Weights of a small segmentation model: activation gelu, 21.8 epochs.
Rows from block 2 of a small segmentation model, named by matrix and row number. Rows with one number belong to one channel. Each number is 500 + 25 x the weight over its row's rms, rounded and kept within 0 to 999. All counts start at 0. Numbers have three digits each. After the name is the row's rms in percent of the matrix's.
After each channel's rows are labels from the 100 images, of 14976, where the channel reaches its highest value: "responds to" is what is common among them. Only what is clearly more common there than usual is listed. The data: rosettes with rotational symmetry.
# convs0: first 3x3 conv (model.enc.1.0.convs.0.weight, 64x64x3x3, each kernel summed), inputs 0-63
# convs1: second 3x3 conv (model.enc.1.0.convs.1.weight, 64x64x3x3, transposed, each kernel summed), outputs 0-63

convs0.1 105:485524503533490468491508505530490486519462531522508466495460485448434479482492505505497456479484479505496458493509487493485479511471478453484479522540463506479475525481516446518480503480518468
convs1.1 090:558510485498473490520519537489446527511528508468537535491536525511499471506540467491493516473495500512494512557500502492544516484528522506508521508517518495524540502513496450503524533516553501
responds to: off centre

convs0.2 137:515457511521473500484501496466503518491461494499523467535503441491517498485490510454477500487481513456494466460487506527504505460417504483507498521500487517491517531512530501481478487516558518
convs1.2 098:461512502486492519501474501535473456521513493481482516507467522505545521525494496529549509476534508519512510497496535463499519509560480531501498469511485467498483475516516508518550479474431476
responds to: pinwheel; vivid

convs0.43 117:503512473519508489511495536521512464490492551483504498493489505494476487506533490501487488489484485489415501493496531544496501514473516472471491432490484479535496506526439457503471459519492492
convs1.43 109:469499503504490462494556460491545483491508477493519496556502468486549541492493502488493511534486490536512507520547483489486512510500499488494502471518507470502503514470423507455517483502533528
responds to: dark

convs0.49 094:510514520493492513466474514508494514490487485494517528477473460498474467499548468536469511451516527489520482478535511487497531464460545519470487477488479508539499488503528499513503487554516436
convs1.49 107:522465464482461440475491501491497483480467484486465519513486452483471505470488486485562491570478482491479481511482487478517488512526449508493480528504486483472499486505493526490502493472502541
responds to: pinwheel; grey

convs0.32 084:468486502516467508441499454506508476483489498494496505479516464519519481496521513471462504456514499479506473507500519493495496538488556557466484463520530502490494504458500435510503487461524491
convs1.32 093:478490523504537503517525501521501533477448524492479504506471554509481463481482562532497482519516502511482500488458480507540519463499467449506522486480493484506485468548525510487516474513535481
responds to: mirrored

convs0.48 078:537507497524502477510432519513475505449525519504496517492457478499510505525541491548487494502457450477518470474474502510481507504485503479487515491467481499446489508489530448525465498489472483
convs1.48 085:466499481467548482511497509495509526468488500482520482495506490515470507500451579455497508517504520510531529513481510523488521431535521463497496526511491480511484525503522476516467493489464466
responds to: grey

convs0.7 101:492503480513512487477520556479499517503482508526513489480475515475512528481449510468490502506480492503507509451535455480467479461511457473484505477467472485455494521482480458451467529489482528
convs1.7 108:527511531537477507515496493490486469519479523468511484519511506512518446525496465510481532495517486524512519582470532538520516479459513492472490491545547489521486470515496470512537493509483493
responds to: pinwheel

convs0.8 096:503520510529444487466519507467469477490501517478515489518450496486516474462477478483482473485503456485533523459494456505496473494496523445481484481499476541510535526520527539479500511500538499
convs1.8 117:519507507515553493479465486490521527502482492493500494494513492535460505503531546525520489467453530524508485501510507471524485520494482514496509479469480501491537526464493393514485509489483490
responds to: mirrored; off centre; ten-fold

convs0.33 111:509537511476502504560516527538501461510504458487485497522529488503498509491464534460506524483524528509458513519543519507539543516522512519531492514468530472505484493535509452478464472502503514
convs1.33 113:531488511524459492469500496482526533506507558511511484481482472506483518476505437525506500500472489490516477463515499489453426516480487543485518516514490466480527528447504473499496509510494518
responds to: grey

convs0.16 118:502480472492523494509504477482471499488502522510481427523521502489517453504490521482507478480494481546527518518492483595520503497477491505517521495485525470494498495486492520509442487478543534
convs1.16 104:488496529502481467467480515523548513503512464474532542453473493492483514507513479503495495470495504424475471481515495470482477461503519467500469503461463499543506486506496513484520514515457467
responds to: dark

convs0.50 136:516500481484469528493537480482466480493483483507493536389482506496470487451467504504484491487507476493522489461484519489493501518491519486504479499535465485507508506511529483528509473447487487
convs1.50 111:496508530460490511509460525509504503519484475461525408450482496512497505492522487464494506497508519511471491498482501459526532479474464504464522487482488504452524504506446478470487480498503493
responds to: grey

convs0.61 089:511509487507529484521477513463517482492503501465499522506484491462526502483486512500489473477489503505451525444484497522555506461455465498495501484531484482497496501488527447465424507498465522
convs1.61 092:484519520489455524465466502540503511525482498544503457547517499547496498498481501522493497474511501474496483509499528501458485519485528498483528474506507495449520488494490482408536494482491490
responds to: dark

convs0.59 101:488483486493543540481527516567518479531532481511560469466555514520482511521521491516545536485496537483497485533475514488484515509491508490501496494485533501504482459467509517484504469524484523
convs1.59 099:488543519544485434556494472473447467504506508502530538560486482495512480494490525517489493489478483553489487461510539526517477503486518493492511520488495487502497527492484482530504480535512502
responds to: vivid

convs0.53 141:483482482518483561495470499465522521475475493512470495512481495491459451465431458485495504486471487551514471518483499508491522486489486505511497506493471462460464499501454513524492503472505471
convs1.53 111:474535515471502458491502536528497496525480452515495428453519496516521529517574536499482497490545483463500497481507510506521456520513489492489515501486492531463524508514507469501498492498478500
responds to: pastel

convs0.45 085:525512482520467515476528513505470507468489476532472509481543538487492521473504481486505494490504499517495504456497499443468500503497455463470491490505459504489467498494483433457451480484464486
convs1.45 111:480490522490548517500462492452519489476487504464504496511484461488465452499468546504431506517492511464520513529518482498571500494517462473476510526486480516477499499511490488528485471502511490
responds to: mirrored

convs0.22 089:477458507468490513477484502508478520496423495494493496481508537512508491488508487548480501502472500524517455533507502481503465517509463454511479470484454435485509494516475470530520464501513508
convs1.22 097:515496486503517468472509491482512518481547482514496469532482455466520473497475499483519475513494461490482515472486482528471521476547502549530474505503513572483498475504503483454467476492459520
responds to: grey

convs0.63 079:506497533469486511466457479504514525476489507507466496484510508531508525498475485507498500521470484483517503537457519473523440501471504438480476522477480502479490508462481436483502511449466503
convs1.63 099:482504477512503501519479501472489481464490523497523492478469470495518526506512471496481526530467490515531553535565455462491490475520441527508530492498504505488515510484495458548519518535523485
responds to: pinwheel

convs0.9 112:475484484522480473569498522451513546493483479513510471513491521480521475500498427447504513491435522529497530500486494503511510474523520498520474519494511501487479502499509533493450501486490502
convs1.9 092:518505501476484501426512461489478437524504520491493509473537465515511467502510517509507501505565479449530498489513524524521526473476465498505497479506505525490482537517522472470507496513515539
responds to: grey

convs0.54 124:474479444514490522542485472538446506502450487504476481504495482522500484481460441508523490505463489450469486481473488497451504506500489455494486484503478505480461484507520465497481485484488487
convs1.54 100:538523552509514485464478521471577549524511531492493490516493549499511508514504531472468502478493481544541537517478492534534512485501499524503484534512519489500522518499499504507518493501449499
responds to: off centre; vivid

convs0.23 143:508513494495497495495447480500500471494526543478503507574510504520504484520490497519528518489519517517562498505500535489512484513531492492501531478481525413459481512473450501521503490494509506
convs1.23 108:476502509461483516511501509498519489485495453514465411413481490485505518492486514508469491508492476521437479493486493506515508479464483487496478516462496531484493499495517479490499510464498475
responds to: dark

convs0.60 075:563465498521512470479506512493471472489444504503534517497517511504480573494501464487497507512524504518482509495523461494500477468476534519496470511492499528515463476487511485460459460533472493
convs1.60 090:475464517481476426468490491494516492464502499507465497487523454503483456487486500485498481510492509482484476509518474469491507502531496469495490521454463496489517494546555548461489474501514537
responds to: grey

convs0.27 121:472456476515544462469502458460474491472542482500518461516489510531475491542501486478526516505500511471460508511483499478510518486538508511490481474490504490480507500511533445483477507555474463
convs1.27 111:473528475451498545534516502522522540479488527501493548505521465497526505472501532501433498500517485557513478498530483514482475488491494456494524520524483505537499467498494511521509498491552483
responds to: mirrored

convs0.28 096:535539515542538487494484510530470495485498511498511516498451516522482485500500468471461485471533486496506495495500498492484483512484491549449454489508530479492515528487467440529482521519507443
convs1.28 109:445461466447489514494536507489496480497501496491479510530524517453504498480463540478518486504499481500485505494479478532537512424502481478506515502483456472513471492523520534484483486480484459
responds to: grey

convs0.12 090:498511481534487521491494515448514494465502532468461485499464488473487503458520479531482475468494502473514492450476522501460440478486437493490504485505506486484480519495508484518440486480479506
convs1.12 084:540481524527458480513510495536533460522516485493511494455479483502499463567478468496515488470472527522492502523505509480468533523501559493466483516503492493492495487469523529480521517536509539
responds to: grey

convs0.58 094:501489487497480485421493468523521489466497515462503497469484500483489507489486483495485460503504471502542514497483521488485425497497501475480480492518465474510500552453484483482535495464456501
convs1.58 100:517509539544477488504535490499489502526523478537524492458497494477494517502507436500508463492485514481523454493478483508512497558485529571542517527507495474467524511477514521482507515519511525
responds to: vivid

convs0.3 088:477550466485473474507469528502532469507525509483462485520488478504526461517487493465469478479463472475471468528523489488495477498467509526479507518562507511486470509456463473474525474483499503
convs1.3 114:452460500503517480514467475505470481454480526536510532493484551501489512484525490537483499518497467512515497482470463491511494487484495493542484528547527542509507531498426508496487523500484476
responds to: dark; grey

convs0.35 088:501487495507486523523467514526455540486505500504521443505521518492501555516478516518501472510460484486496498489467507502546520502468491516512510526441532493493503495449495496448516554511536521
convs1.35 102:498500490499497486485536456470531488481485452506493510545457505483511453481519506460494489542518506493523531496528473474496507502504486464464479533518471537501471531551498496548488464495515530
responds to: grey